A small audio captioner, trained from scratch.
Model: encoder activation mish, encoder widths [192, 240, 288], encoder rnn lstm, decoder norm layernorm.
Training: 5800 steps, batches of 64.
Data: trained on notes from a synthesiser with random patches, 78125 training examples, 4.8 epochs.
Rows from block 5 of the audio encoder, named by matrix and row number. Each number is 128 + 32 x the weight over its row's rms, rounded and kept within 0 to 255. All counts start at 0. After the name is the row's rms in percent of the matrix's.
# weight_ih_l0: LSTM input weights (gates i, f, g, o stacked) (encoder.rnn.1.rnn.weight_ih_l0, 1024x256), inputs 0-127
weight_ih_l0.694 076 [134  79  85 128 123 113 154 135 158 143 105 120  86 102 102 158 124 142  30 106 123 109 151 152 141  30 137  99  33 130 182 144 173 143 177 109  86 163 158 100  77 132 146 110 115 126 105 140 183 142 181 162 121 151 116 141 117  68 128 145 170 157 168 133  87 148  93 148  95  89 132 104 127 119 126 107  98 161 141 146  72 114 132 102  71 130 139 133 151 158 137 121 154 122 143 157 128 126 183 139 173 181 155 102 158 153  89  99 160  97 136 126  98 118 127  53 135 156 162  74 130 144 146 132  86 114 116 107]
weight_ih_l0.695 095 [130 109 106 145 117 140 143 108 115 157  42 163  37 101 136 128 116 141 168 145 126 156 140 115 162 122 135 130 131 118 130 123 173 131 113  82 107  77 151 161 120  97  79 153  72 182 168 135 109 149  68 146 137 188 110 113 152 121 131 128 127 151 148  92 137 105 136 125 140  84 131 136 191 186 141 120 115 137 110 117 183 130 135 120  91 111 145  92 145 172 134 105 170 113  53 118 199 142 167 123 124 118  97 133  80 113 118 222 188 130 178 109 128  92 112 147 153 131 142 114 138  79 165 178 141 107 114 155]
weight_ih_l0.696 091 [126 164  55 137  92 108 150  99 101 171 115  80 176 131 105 179 166 111  85 109  76 126 121 145 105 103 124 122  97 137 120 175 153 167 130 100 107 127 103 109 133 100 104 136  52 114  90 127 118 157 137 127 122 153 185  98 153  99 119 131 129 117 178 114 125 131 162  85 124 113 121 110 128 108 127 122 105 126 123  82 129 162 107 199 152 101 148 176  93 130 137 104 144 154 115 135 190 103 122 132 126 177 132  97 136 209 143 120 184 108  93 103 160  92  93 143 108  67 133 161 106  63 123 143 130  91  90 125]
weight_ih_l0.697 080 [149 167 162 150 116 138 119 159 108 148 149 119 109 107 109 138 147  99 161 123 156 164 106 155 184 137 137 139 147  96 144  97 139  83 109 140 109 196 121 140 108  95 125 125 125 162 130  94 113 149 157 110 141  71 130 145  92 171 148 143 167 105 103 140 132 122 111 141 117 119 188 107 134 156 127 104  95 116 150 115 102 133 150 101 119 143 119 115 124 126 166  74 124  66  90 133 135 117 129 131 101 101 145 113 136 105  96  91 173 117 189  81 160  71 141 105  52 152  54 166  91  80 103 132 109 104 145 122]
weight_ih_l0.698 100 [143 143  93  79 146 141 130 121 146 175 142  68 156  94 153 128 106 124  90 134 199 144  91 115 158 121 129  65 161 111 142 148 209  76 165 144 136 142 170 129 150 126 100 170 180 111 135 181 121 151 117 122 120 127 199 113 103 121  85 131 136 123 185 174  83  88 132  84 129 143 141  98 121 125  94 168  88 130 121 111 104 131 136 132  86  94 118 160 122 137 128  63  77 124  84 120 223  80 100 161  90 154 135 106 140 150 127 138 156 101  94 103 101 109 119 112 133 141  76 132 130 128 173 133 142  91  93  44]
weight_ih_l0.699 100 [116  98 146 180 135 174 186 128 131 136 110 106 172 100 160 134 111 134 102 160  89  94 158 103 109 109 116 210 109 140 142 153 170 128  91 102 134 127 124 162  98 153 165 127 143 116 116 147 124  94 123 114  87  78 164 126  88 149 132 107 125 128 158  93 146 120 159 123 164 109 159 121 163 174 126 100 131 144 146  93 153 173 119  77 112 153  77  81 110 140 115 112 133 108 116 119 135 114 128  81 130 195  79 141 152 176  54 102 118 111 103  55 117 152 121 109  91 177 107 110 174 156  70 115 110 126 167  71]
weight_ih_l0.700 099 [136  76  90 132 119 163 160 110 124 105 182 111 159 122 134  84 162 129  88 122 108 144 132  89 165 140 140  75 117 112 128 124  85 139 126 162  91  76  78 119 149 130 131 123 131 161 123 125 130  95 110 137 138 116 124  75  94 157 129 135 149 163  92 129 106 130 172 105 147  96  61  86 113 104 134 110 124 106 116 118 119 124  92 119 129 151  77 205  29 121 153 121 130 128 156 137 128 124 151 148 171 180 145 102 139 107 150 196 115  94 191 151  84 109 112 115  90  78 156 134 132 117 141 165 125 135 128 176]
weight_ih_l0.701 091 [135  88 168 124 151 118 104  96 147 137 207 151 118 109 190 104 162 152 165  80  95 161 102 112 148  99 166 156 103 185  99 117 155 112 105 120 121 155 128 167 129 174 136 167  85  80 172 118 117 128 152 104  98  94 131 140  90  84 149 149 123 103 127 117 109 127 195 146 127 127 153  97 119 164  78 165  80 154 122 119 129 159 160 120 105 130 190 183  91 182 112 141 180  88 111  75 108 109 108 131 158 158 115 176 203 148 133 145 127 133 174 118 100 106 124 179  29 156 130 128 165 162 113 130 184 141 172 187]
weight_ih_l0.702 087 [ 91 116 121 157  97 124 102 159  88 112  56 144 122  61 193 134 137 127 149 185 164 112 150 120 106 115  80  77 115 151 101  91 105 106 121 127  92 122 124 146 163 172  97 117 188 129 112  72 148 123 147  95 159 134 138 146 134 142 160 180 108  75 121 159 162  77 179 134 131 108 161 143 151 150 109 178 102 125  73 172 156 129 141 118 154 109 150 156 106 131 141 156  91 117 130 163 176 167 139 121  66 130 114 160 106  72  96 113  95 180 122 122 122 145 158  89 133  87 140 134 133  84 136  84 134 121 135 157]
weight_ih_l0.703 109 [118 119 125  91 147  81  89  99  62 172 103  79 124 146 166 148 163 122  97 135 116 151 123 129 186 123 159 114 101 193 151  98 171 131 114 121 125  93 169 146  74 107  78 118 148 125 104 137 171 148 158 154 110  29 124 131 165  83 133 163 111 149 138  97 138 145  84 129 124 109 108  81  70  92 115 110 139 133 114 126 126 160 136 185 124 104 152 129 208 165  81 143  74 160 130 135 117 128  81 120 116 190 162 150  95 123 162 136  74 139 138 168 140 127 102 139 106 112  95 146 123  91 145 172 188 152  64 130]
weight_ih_l0.704 099 [144 166 126 121 107 167 180 151  97 117 131 110 124 128 142 149 134 135 153 164 132  85 171 119 138 108 101  98 140 104 113 118 135 161  97 109 110  46 158 146 153  86 181 124 139 191 180 121  66 138 150 104 100 154 123  57 120 161 124 126 139 108 123  94 161 140 125 149 150 125 154 126  88 156 107  63 138 129 153 173 179 165  92 141 120  83 133  69 135 127  93 132 128 121 184 179 115 137  65 154 114 174 144  80 161 178 157 124 163 224 116 101 119 118 148 128 134 134 136 126 128 125  72 128 129 126 135 148]
weight_ih_l0.705 084 [183  95 111 163  83 132 132 149 158 219 195 200 148 111  75 134 199 124 125 145 238 159 145  80  99  77 124  97 146 134 109 126  79 150 102 107 155  78 114 121 120 134 106 118 163  91 184 143 125  92 130 125 171 127 130 195 126 142 163 101 128  98  74 170 107  99 135 149 125 134 179 135 112  70 159 130  91 136 106 156 157 142 104 145  78 140 128 120 141 187 117 118  82 154 143 191 131 137 137 213 176 139 142 125 102 108 118 115 137 111 129 161 176 135 143 125  77 101 119  90 104  92 109 111 134 137 118  62]
weight_ih_l0.706 087 [123 127 168 134 109 100 119 123 118  93  97 168 143 122 148 151 124 118 119 145 127  52 104 134 194 127 103 140 144  62 101 164  87  90 160 152  81 175 106  67 144  91 149 109 154 135 153 177 164 155  99 105  53 116 119 164 141 139 140  60 168 123 134 149 147 181 192 115 157  93 160  91 150 132 144 106 115  92 119 144 139 116  90  90 180 148 136  75 147 139 132 156 103 173 148 112 117 150 152 140 100 111  88  91 104  92 141 135 127 142  79 136 147 125 119 112 177 163 107 173 123 152  96 119  72 161  81 152]
weight_ih_l0.707 092 [138  20  83 107  91 116 129 104  51 141  71 124 184 172 128 109 139 106 120  65 145  94 147  84 133 103 134  79  95  92  82 154 114 181 150 117 112 104 166 174 109 149 133 119 194 116 112 125 147 109  65 123 119 121  93 118  60 109 140 113  74 135 156  98  82 186 108 122 110 118 176 149 101 139 130 129 127 125 134 149 125 196 111  84 116  60 190 149  84 128 154 128 152 133 105 165 111  97 151 141 111 138 105 134 109 110 148 134 165 145 122 145 139 183 104 147 143 184 160 122 100 183 110  93  68 106  68 155]
weight_ih_l0.708 095 [155 109 136  83 142  97 129 123  74  96  88  88 127  89  96 112 150  91 113 139 128 111 115  99  92 113  91 121 102 219 153 121 148 130 149 166 128 136 156 167 128 131 139 115 119  89 112 137  88 122 181 171  61 116 130 161 139 121 166 104 138 158 140  89 126 170 111  97 133 127 110 142 130 101 184 215  89 108 149 162 100 129  61 123 119 111  95 135 149 136 146 151  85 131 187 115 110 138  86 136 130 154  86 122  18 128 114 139 163 133 135 119 196 135  85  88 191 142 118 141 168 146 147  85 171 103 179 122]
weight_ih_l0.709 098 [157 117 105 114 161 133 170 102 119  90 146 171 143 136 135 113 135 165 111 115 126  99  51 160 122 132  60 115  73 174 130  84 130  40 153 158  76  96 144 134  94 165 162 172 104 119 137 134 126  66 118 148 102 127 131  98 111  68  48 155 139 165 142 116 206 109 137 132 134  99  57 128 112 143 102  94 155 161 158 145 104 183 104  92  80 112 123  72 116 145 176 122 120 100 135 109 113 113 119 128 105  89 175  85  42  85  84 134 123 129  99 131  60 151  96 136 255 125 130  88  80 176 164 189 150 149 121 178]
weight_ih_l0.710 074 [108 100 109 117 120 179 105 187  99 102 126 188 181 169 138 175 118 131 193 198 151 113 112  96 113 152  93 142 113 131 104 150 126 142 158 152 123 106 111 135 168 118 123 103 141 157 192 148 161  54  76 140  74 127 191 151 110 102  75 134 124 109 161 136  92 183 134 130 105 116 137  54 185 118 122 129  98  71 101 150 103  96 188 145 126 161  89 124 158 127 143  95 147 132 107 130 124 185 117 118 161 126  72 134 143 155 169 114 111 107  87 100 111 141 118 103  95 105 102 120 147 119 120 101 153 177 152 168]
weight_ih_l0.711 096 [121 134  54 130 144  97 138 101 152 143 158 107 105 144  93 156 117  64 109 155 128 108 108 144  82  93 103 131 183 136 147 110 103  87 119 164 151 123 132 141 117 121 146 145  90 125  96 131 143  90  90 142 159 161  43 144 138 119 140 135 130 143 128 171  95 113 143 123  80 124  35 117 138 129 177 147 156 172 181  70  80 163  73  97 106 141 138 175 107 143 153 140 110 108 151 114  89 104 141 184  83 193 105 168 177  52 139 133  83 139  89 175 176 126 135 140 198 155 138 145  82 108 153 103 115 125 111 146]
weight_ih_l0.712 102 [ 99 136 138 164 117 140  50 151 167  99 151 111 144 125  96  87 132 118 156 159 121  80 175 119 122 125 133 131 157 133  87 169 126 163 159 128 133  98 120 132 122  74 117 161 120 147  92 100  70 134 139 195 113  57  79 119 100  82 162 125 117 187  76 132 125  61 112 116  79  99 168  71 114  76 114 166 128  88 185 163 122 102 151 141 182 121 151 167 166 154 171  76 124 119 163 106 116  93 140 125 114 109 184 101 188 113 107  97 172  59 101 127 145 168 139  97 155  93 103 156 118 172 129 145 119 111 177 168]
weight_ih_l0.713 096 [101  98 160 104  81 143 161 138 116 174 192 142 147 131 132 123 116 144 130 111 119 102  81 141 172 160 116  59  85 100 143 106 113 167 117 169 126 114 143 195 103 114  86 129  80  96 228 111 128 108  68 114 129 171 121 153 237 105 136 116 117  98 149 190 145 103 176 121  72 118 208  96 138 146 105 143 134 115  66 101 140 154 108 124  54 124 134 150  79 160 129  84 124 172 137 151 106  96 124 190 114 109 166 172 160 159 168  84 135 127 125 116 122 138 177 105 147 167 122 107  94 132 134 107 183 170 114 171]
weight_ih_l0.714 100 [119  97 159 137  99 115 100 148 105 170 129 175 103 133 173 132  74 127 145 165 158  85 106  80 125 197 135 181 115 130 147 114 113 104 121  93 202  92 168 108 111 119 124 146  93  89 177  90 108 102 108 136 110 114 105 106 104 153 144 108 120 148 169  94 155 147 149 144  49 182 138 141 123  99 122 112 105  97 124  45 221  98 107 141 161 117 194 144 156 168 105  77 110  83 161 116 153 206 142 137 107 155 207 142 141 140 138 157  93  93 151 143 132  86 121 118 125 117 139  61 166 113 142 174 168 156 175 143]
weight_ih_l0.715 099 [134 145 117 175 105 168 112 199 145 119 155 175  98 185 104 150  82 102 133 155 130  95  95 132 105 109 121 120 113 100 134  62 128  73 116  96 122  31 156 140 192 121 122 168  88 176 170 116 125  87 105 140 125  73 188 159 174 181 146 163 101 124 122 144 181 111  90  69 175 119 183  84 175 147 207 135 122  98  86 125 165  61 125 125 116 155 151  70 174 156  84  97 183 116 158 177  85 150 128 144 136  90 178  99  98 138 145 102  76 152 135 144 154 181 184 142 137 137 157 127 119  79  79 179  78 143 137 160]
weight_ih_l0.716 111 [124 138  56 124 103 140 139 147  81 124 132 132 131 170  99 100 164 166  94 135  96 108  80 148 134 108 181  77 110 130 114 162  65 158 109 142  73 130 153  75 147 111 106 130 104  81  86 116 130  98  71 129  98 137 137  48  46 127 152  67  91  89 137 159 144 138 138 149 198 194 115 182 101 106 109 111 114 162 108 162 121 167 140  99 131 171 178 172 109 137  78 167 205 128 146 140 210 153 136 143 165 131 122 104 102 138 130 121 150 136 143 123 100  53 114  88 171 115 158 127 169 173 109 138 191 123 131 124]
weight_ih_l0.717 115 [123 211 154 136 119  84 136 157 172 102 131 137 132 178  79 144 147 154 133 110 145  93 116 109 177 135 157 158 149 140 175 112 174 187 119 131 121 144 153 126 194 182 119  96 184 158  72 160 117 155 158 119 161 167 161 114 115 131  71 142 112 105 106  92 118 166 122 129 120 156 209 140 140 162 145 112 141  71 118  38 183  68 122 124 141 107  92 110  92  95 115 114  96  89  68 124 113 122 114 149 135 166  93  85 127 128 140 162  78 171  55 102 210 100  98  96  93  57 125 172 124 157 152 149 147 148  64 107]
weight_ih_l0.718 090 [164 143 109 124 109 112 168 148  93 133 120 105 167 179  91  90 155  65 169 101 113 179 112  92 113 118 138 136 130 122 124 104 110 108 107  94  73 143  99 147 168 133 111 116 147 142 145  83 113 150 166  87 120 121 100 154  92 168  79 132 175 143  87 142 175 103 103 105 130 117 152 131 105 182  94  84 167 118 148  96 123 138  95 142  83 135 113 100 136 170 101 193 133  99 124 116 136 136 170 157  55  81 116 120 100 159 149  99 187 105 137 164  67 126 117 136  97 192 169 160  80 101 156  72 109  84 108 175]
weight_ih_l0.719 108 [102 131 106  94 123 133 132 140 157 116 143 136 112 122  95 106 105 201 155 186  53  76 178 101 131 146 175 146 168  93  92  74 163 172 141 122 134  77 143  99 130 109 120 145 171  80  83 102 156  93  89  97 112  94 148 185 123 150  91 110 105  87 106 138 110 124 119 163 113 122 164 131 178 110  75 131 148 157 144  57 105 123 124 165  80  65 134 124 110 154 149 136 105  95 136 126 127  97 122 200 188  79 145 100 140 204  97 135 141 155 142 166 141 135 123 182 158  85 171 117 140 114 104  94  80  76  84 156]
weight_ih_l0.720 106 [143 100 184  71 111 116 114  96 151 159 160 155 132 174 159  78 122 151 141  88  45 142 132 143 176 147 149 169 149 141 111  53  91 166 140 136  90  75 126 144 115 129 118 100 167  94 118 165 162  92 101 120 134 151  84 128  92 137 111  96 119  81 131 188 129 130 159 101 163  64 144 130 148 173 109 129 124 146  84 117 119 136 151 183 128 133 157  75 101  61 143 119  55 114 100 121 118 125  91 177 131 125 135 138 101 146  91  84 124 143 111 130 115 119 110 158  90 130 156 126  73 111 100 134 110 145 134  78]
weight_ih_l0.721 092 [134 120 133  96  95 172 135 125 112 156 135  21 135 108  98 167  78 140 141 119 167  77 157 138 112 175 140 153 138  82 179 141 162 127 125 149 191 139 101  86  82 160 111 159 149 159 118 125 104 141 138 150 104 160 135 127 116 100 135 118 127 129 161 157 139 144 114 130 132 171  97 117 136 161 168 118 106 166 171 193 138 133  95 147 160  96 101 180 151 158  45 110  47 156 107 125 156 165 130 183 168 133 184 187  62  58 129 208 140 134 137 143 144 104 165 106 126 103 150 134 118 120 114 149 107  98 130 128]
weight_ih_l0.722 093 [ 92 143 113 186  75 114  65 147 122 177 133  86 164 166 109 110 110 130 174  51 111 123  85 134 161 142 170 120 141 123  98 120  68 110 130 157 158 190 149 135 141 163 135 127 133 139 189 103  98  82 167 172 139 110 119 128 158 109 128  73 124 175 127 131 157 149 102 107 156 111 153 105 134 152 109 194 168 138 106 133 153 187 124 168 141 131 179 120 120 158 181 133 119 101 127 127 126  87 120 136 149 166 133 113 180 143  81  57 196 126 105 120 120  99 142 146 196 126  61 103 119 166 116  37 159 170 119 102]
weight_ih_l0.723 083 [157 110 112 108 180  76 137 134 172 172 142 124 120 129  93 115  95 101 124 172  84 149 106 138 127 175 139 160  96  62 152  83 113 107  40  99 160 183 109 113  73 101 119 143 116  44 113 134 119  97 145 113 125  99  79 140  92  94 136 119 151 119 114  95 115 131 206 104 111 157 136 143 129 102 133 133 121 183 123 216 133 125 160 142 173 125 130 155 109 113 120 119 148 184 120  99 143 131  78  61 159 104 135 191 198 207 165 123 166 171 134  89 134 196  95 146 111  96 142 129  89 168 143 131 129 153  99  82]
weight_ih_l0.724 098 [ 90 152 120 147 137 116 114  93 201  97 149 142 146 189  73 176 106 138 122 110 156  90 111 154 150 162 116 183 134 137 146 122 148 121 153 131 119 167 134 120 126 122 104 111 160  99  92 163 125 106 175 116 141 119 155 117  64 147  98  55 128 167 141 172 161 170 129 136 121 141 130  72 185 126 147 120 105  68 146 124 163 146 120  85 156  92  95 135  77  82 138 126 159 158 151 120  94  96 133  91  97 131 142 207 167 165  64  91  87 103  52 138  90 159 154 112 160 151 183 140 154 101  96 141 112 129 110 115]
weight_ih_l0.725 090 [155 150 104  86 106 113  82  57 108 105 177  99 179  88 124 104 141 113 109 151 103  69 129 119 143  91 159 145 148 180 131 144 141 116  64 120 116  60 120  62  68 149 141 153 140 108 153 138 195 103 144 139 128 148 129  98 177 119 127 121 126 118 148  81 169  41 131 123 149 140 105 147 145 155 112 149 172 163 202 127 114 151 114 152  71 121 167 170  80 148 134 121 126 149 101 148 172 122 137 100 101 140 110 109 173 133 164 132 186 127 125 105 127 121 124  79 144  96 168 131 144  82  92 109 185 146  86 179]
weight_ih_l0.726 093 [ 73 106 129 140 126 160 117 176 103 151 147 192 145 102 127 126 150 112  94  46 136 148  91  47  68  94 135 128 120 137 100 121 126 149 141 109 163 184  92 107 140 140  75 119 115 116  75 144  72 151 119 155 147 112 126 169 179 179 127 163  95 107 141 107 106 110 119 109 122 124 154 124 134  76 130  76 169 124 127 184 133 175 122 162 149 177 168  89 152  99 107 149 135 176 107 113 123 106  91  82 128 135  74 143 100 187 112 141 136 139 111 128 167 134  93 105 148 149  69  83 202 141  59 182 162 150 141  52]
weight_ih_l0.727 094 [150  54 148 151  81 138 114 137 142  89 136 109  95 133 197  86 129 164 139  85 119 166 143 164 142 102 105 130 155 158 103 125  78 120 130 134 170 118 142 111 125  68 182 154 150 135 151 126  96 115 129  52 175  80 111  98 153  86  67 109  69 122  99 153  70 154 156  96 125 114 150 108 140 112 141  72 155 120 127 172 124 105 125 157 109 162 110  39  91 147  94 142 178  73 123 108 163 150 129 113 142  82  98 133 162 109 116 145  99 122 130 120  72 137 191 125  55 121 165  93 114 160 155  91 166 113 132 152]
weight_ih_l0.728 097 [ 94  57 116 139 131 124 105  92 125 144 129 103 177 132 145 153  86 118  99  58 160 149 169 110 184  84 109 142  96 109 103 167 145 138 167 133 111 124  62 127 110 106 196 130 127 203 113 156 166 131 138 145  94 117 142 135 146  61 118 141 131 131 107 139 101 148 118  81 108 168 136 176  69 109 159 137 159 140 174 125 109 113 129 115 136 123  94 184 114 178 166 134 145 112 179 123  74  57 117 133 136 126  93  33 133 156 143 133 175 114 156 110 190 102  67  92 125  87 163 127 123 127 142 125 107 142  77 151]
weight_ih_l0.729 100 [150 149 174 173 143 176  62 128 172 124 177  52 112  94 135 127 119 125 161 115 135  73 165 141 174 141 158 140 148 138  99 113  83 144 120 141 115 115 129 112 112  80 123 110  94  55 137 119 119 101 171  77 117 160 138 102 170  68 134 146 143 154 155 152 156 111  90 134 153 112 155 113 166 143 151 163 144 101  95 115  95 130 123 117 146 132 147 147 131 123 139 132 155 140 152 124  86 116 139  96 134 140 132 124 174 212  96  70  83 148 157  84 154 129 105 164  98  51 131  17 127 120 127 135 152 172  62 144]
weight_ih_l0.730 091 [164 149 108 254 181 144 105 159 120 152 101 138 118 187 124 134 145 131 152 128 118 140 120 115 111 111 105  83  93 151 130 165 122  85 158 149  70 134  94 105 154 122 130 118 118 118 133 118 110 118  99 106 205 138 119 136  42 153 106 156 144 139  76  95 169 193  97  98 111  94 181 122 102 146 152 137  96 138 125 128 133 105 132 144 146 122  77 150 115 119 133 136 119 139 105 119  99  91 122 146 165 145 167 115 133 142  67  54 145  88 138 157  84 125  89 125 175 129 124 141 144 101  82  83 147 147 129 109]
weight_ih_l0.731 082 [106 171  95 111 148 117 105 123  43  99 155  83  52  97 142 224 124 147 184 218 123 200 115 114 122 107 111  88 130 105 188 152 145 135 160 119  43 190 193  94 115 166  94 122 145  86 203  99 110 107 124 120  97 141 158 140 142  82 105 153 162 168 174 165  82 186 154 129 132  77 133 131 172 112 150 170 106 100 118 146 112 181 148  91 108  91 162 112 112 150 135 181 129 118 112 122  97  90 120 141 163  96 175 144 140 170 140  93 104 122  87 139 119 123  76 131 162  82 100 152 130 151 153 120 145 104 143 152]
weight_ih_l0.732 087 [116  88 126 119 113 167  72  87  96 145 124 145 169  94 145 167  83 104 208 140 114  97 136 141 173 124  99 182 114 133 161 153 139 148 112 142 135 161 145  95 135 159 106 131 154 207 126  95 130 138 163 156 154 135 175 176 115  79 129 161  93  64  79 127 137 112 119 123 166 141 152 146  94  68 101  91 124  89  98 101 131 147 143  74 128 121 142  95 108 168 160  87 132 145 162 182 111 147 110 160 181 137 103  98 119 145 149 207 136 109  75  88  58  81  65 175 166 161 162 148 118 137 133 162 114 113 112  68]
weight_ih_l0.733 103 [145 134 164 147 214  94 173 110 156 141 109 102 189 122 120 139 152 115  81 171 159  53 136 159 168 130 137 123 134 114 107 172 135 136  94 124 122 169 147  50  88 172 117 140 140 134 139 132 181 179 101 160 160 148  91 131 108 104 167 131 129 189 109 172 106  63  93  86 170 151  97 130 116 118 114 112 114 125 176 182 113 124 145 125 134 109 117 136  89 125 125 141 112 137 137 197 145 169 112 161 173  94 149 142 121 124 181 133 147 100 130 121 105 112 110 187 110 113 175 133 177 154 152 135 161  73  82 140]
weight_ih_l0.734 100 [118 140 138 115  69 138 126 159 127 155  71 130 134 134 135 110 112 120 126  97 128 158 133 162  36 124 127 123 101 102 110 155  29 132 107 108 136 152 124 184 142 142 157 146 145  97 145 110 120 169 118 159  84 175 178 126 139 124 153  95 131 115 127 117 138  92 168 127  93 126 117  99 132 169 123 167 136 156 120 154 135 137 143 119 143 140 122 146 112 137  83 155 103 142 134 134 118  66 110 127 103 129 147 113  70  91 159 203 157 108 138 127  83  86 140  95  73 255 138 182 101 144 118  92  71  97 122 146]
weight_ih_l0.735 104 [145  81 150 141 131  98  92 161 181 114 120 115 141  93 146 113 113 123 190 100  89 155 106 107  51 134 188 118  67 140 109 150 162 170 145 165 120 133 147 121 158 152  89 127 129  96 139 110 138 152 137 182 114  61 173 160 133  79 104 155 157 103 164  82 136 142 142 122 177 142 136 113 104 145  48 110 130 136 145 167  96  50  95  92 127 130 135 147 166 117  56 123 127  96 130 117 144 140 173 148  89 126 104  93 135 115  98  99 124 135  75 160 123 185 187 146 128 182 130  93 165 114  99 120  87 136 111 154]
weight_ih_l0.736 097 [206 147 133 100 116 105 102  86 137 144  93  41 119 155 154 149 129 178 148 111 130 184 102 116 110 111 135  91 121 140 173 108 182  79 173 116 205 121  89 135 187 150  87 118 122 134  96 170 145 112 108 137 129 100 130 122 132 136 118  66 141  73 169 129 165 122 135 117 136 132 136 101  84  84 126 157 206 103 105 155 112 109 113  68 143 127 125 155 130 164 146 164 104 146 106  92 145 145 146 114  93 140 141 104  94 101 151 147 149 127 164 140 153  87 146 100  85 168 112  88  93 123 136 139 153 232 120 130]
weight_ih_l0.737 090 [173 139 165 131  95 154 102 176  68 130 124 179 157 110  88 127 142 137 146 166 102 175 124 166 119 158  85 129 109 121 135 119 141 125  90 169 146 171 162 136 177 139 140  85  80 162 120 150 120  81 133  67 112 121  90 105  84 121 171 125 124 137 119 156 161  96 125 131 136 140  78 116 136 147 136 106 119 143 128  92 126 148  62 114 113 136  59 140  57 163 121 121 170 108 129 175 146 139 117 153 171 166 138 139 207 101 144 101 130 160  76 108  96 140  89 185 100 139 135 200 102  73 170  30 144 132 159 160]
weight_ih_l0.738 092 [123 171 150  86  98 143  68 165 137 143 118 144 162 157  63 130 124 112  70 111 170 150 118 100 159 146 149 145 124  90 121  97 137  97 114 151 135 151 138 177  91 100 160 184 140 117 115 137 113 110 128 106 255  77 101 126  91 139 184  99 113 134 162  93 168 155 161 152 116  96 174 137 105  90 135 182  89 103  62 211 151 142 197 146 104  98 183 124 136 112 170 119  86 179 110 109 133 126 132 111 111 160 137  77  65  95 119 128 116 152 168 171 185 134 145 135  96 124 130 106 164 194 131 146 140 159 108  91]
weight_ih_l0.739 104 [ 60 127  85  91 139 133 105 164 200 132 119 179 106  56  80 155 183 146 183 159  80 126  85 140 137 132 121  92 118 148 167 125 126 105 144 202 131 137  88  80 145  87 145  96 139 105  93 129  34 103 152 101  97 161  98 169 152 173 121 162 152 117 118 105  78 139 190 162 189  62 150 176 113 127  76  44 101 158  91 179 134 154  72 119 122 104 128 152  97  88 150 117  84 119 113 116 115 165 177  95  70 115 140 154 133 157 138  77 105 122 137 109 166 140  95 145 138 145 113 121 113 132 106 146 128 104  99 105]
weight_ih_l0.740 108 [102 138 141 126 167 117 143  94 136 146 161 153 101  52 115  99 136 189 162  98 125 149 103 129 125 141 161  83  98 142  85 172  83  88  68 136  90  92 109 156 140 138 118  83 164 138 135 124 162 161 139  91  82  98 142 115 140  85 141 200 103 124 120 155 122 116 158  91  89 130  51 124  79 181 145 122 170 113  74 128 127 127 100 107 103 108 164 142 107 138 162 202 106  64 116 125 137 115 168  99 199 113 125 117 174  93 151 100 178  47 110 158 150 165 132  80 156 221 139 212 135 140 132 166  93 126 214 165]
weight_ih_l0.741 099 [138  96  95  91 100 121 146  86 123 122 106 106 109 168 115 209 128 122  48 102 106 190 100  87 170  88  78 120 108 111 152 129 151 101 162  83 105  91 141 140 144 153  86 161 111 127 128  98 150 105 129 146  90 143 154  82 144 115  83 178 130 136 153 122 184 134 162 111 124 112 214  91 131 124 100 111 114 118 164 129 157 117  70 143 101 145 154  92 112 134 161 148 147 171 143 164 137 130 169 103 101 145  81  67  91 164  96 130 109 123  97  93 186  72 131 178 182 111 124 152  95 168 142 141 120 133 102 169]
weight_ih_l0.742 098 [131 109 108 136 108 211 111 176 131 122 188  97 102  88 104 117 132 157 140  62 112 155 126 148 169 103 124 131 166 129 102 165 111 110 120  69 187 139 189 192 115  90 110 131 107 110 127  54 163 128  75 119 123 124 158 170 166  71 144 168 114 151 118 173 139  40 176  85 132 139 113 148  94 154  84  82 125 150  86 102 155 106 141 133 119 158 116 138  88 117 152 155 129 110 170 144 104 117 111  78   0  56 165 163 165 138 125 141 108 123 130 121 113 134 161 142 114 139 161  87  97 154 126 115 132 102 106  98]
weight_ih_l0.743 091 [145 153 136  98 163  89 130 130 130 130  91 122 122 119 136 191 109 147 196 142 154 105 133 199 171  84 178  67 120 135 163 165 115 140  98  84 159  87 164 144  79 122 169 127  45 152 180 105 145 111 159 185 119 155 153 103 185  90 129  98 149 130  93 167 137 190 136 142 110 160  96 108  87  86  93 125 121 198 132 147  77 176  94 112 105 158  90  83  95 123 161 130 126 164 148 170 124 114 109 112 173 103 133 122  89 127 161 114  95 113 122  96  92 141 124 155 111 114 184 121 224 105 169  65 188 151 146 103]
weight_ih_l0.744 082 [117 129  99 130 150 145  98 113 145 132 126 146 128 156 117 215 111 107 138  89 135 130 140 105 117 103 105 101  95 148 153 148 103 109 110 105 101  77 139 124 166 136 207 119 126 129 176 110 131 100 235 165 124 155 136 170  96 153 105 104 108 161 160 145 155 154 161 134 133 128 119 149 141  81 111  87 108 138  80 140 111 166 120 188 126  99 127 122 170 176 122  80 165 143 114 103 105 130 168 120 124 128 149 171 113 138 211 154 158 108 119 132 137  53 175 168 115  85 138 143 124 151  99 179 116 138 123 119]
weight_ih_l0.745 085 [168 108 173 136  97 104 154 126 128  93 135  88 109 125 134  91 139 111 137 101 113 154  85 132 131 133 145 162 102 149 115 129 127 120 192 117  98 168 177 138 116 164  89  91 128 126 156  66 140 175 124  98  85 110 123 123 177 134 124 116  93 129 126 158 126 139  79 146 108  80 161  85 144 163 120 181 114 170 126 190 140 100 143  81 132 100 112 159 109 108 166  93 134 179 134  97 103 125 162 140  63 148  92 122 137 148  98 170 104 135 169 131 147 125 165  96 158 139  92 111 126 112 110 108 122 123 120 172]
weight_ih_l0.746 099 [163 147 109 130 145 185 137 136 170 128 138 134  91 148 109 134 101 103  78 162 217  78 170 131 201 115 104 136 106  95 149 119 130 126 125 193 136 109 126  76 137 134 129 130 147 140 122 103 162 109 100 117 134  90 128 143  69 120  82  76 124 112  94 155 178 142 129 220 184  83 115 112 122 124 150 114 177 162 119 111 131 117 109  56 115 159 154 154 143 119  84 153  96 129 161  78 170  96 192 157 148 105 155  51 131 134  67 155 134 184  54 221 179 146 111 123 135 141 169 154  90 143  70  74 124 129 152 151]
weight_ih_l0.747 102 [118 124  97 113 132 113 112 152 160 119 122 102 128 126  57 170 120 131  98 153 137 137 150 130 146  85 131  65 129 119 136 170 131  85 122 125 145 173  87 135  60 126 145 127 188 130 136 103 149 140 114 122 106 169 128 146 142 154 153 151 180 153 192 116  71 145  95 102  86 109 159 168 153 145 170 105 156  78 154  78 167 156 135 184 125  94 117 110 113 112 137 103 105 160 137 167 118 130 151 156 156 126 168 145 173 133 135 142 113  95 117 152 241 185  78 141 145  98 122 151 113 131 144 148 103 130 101 134]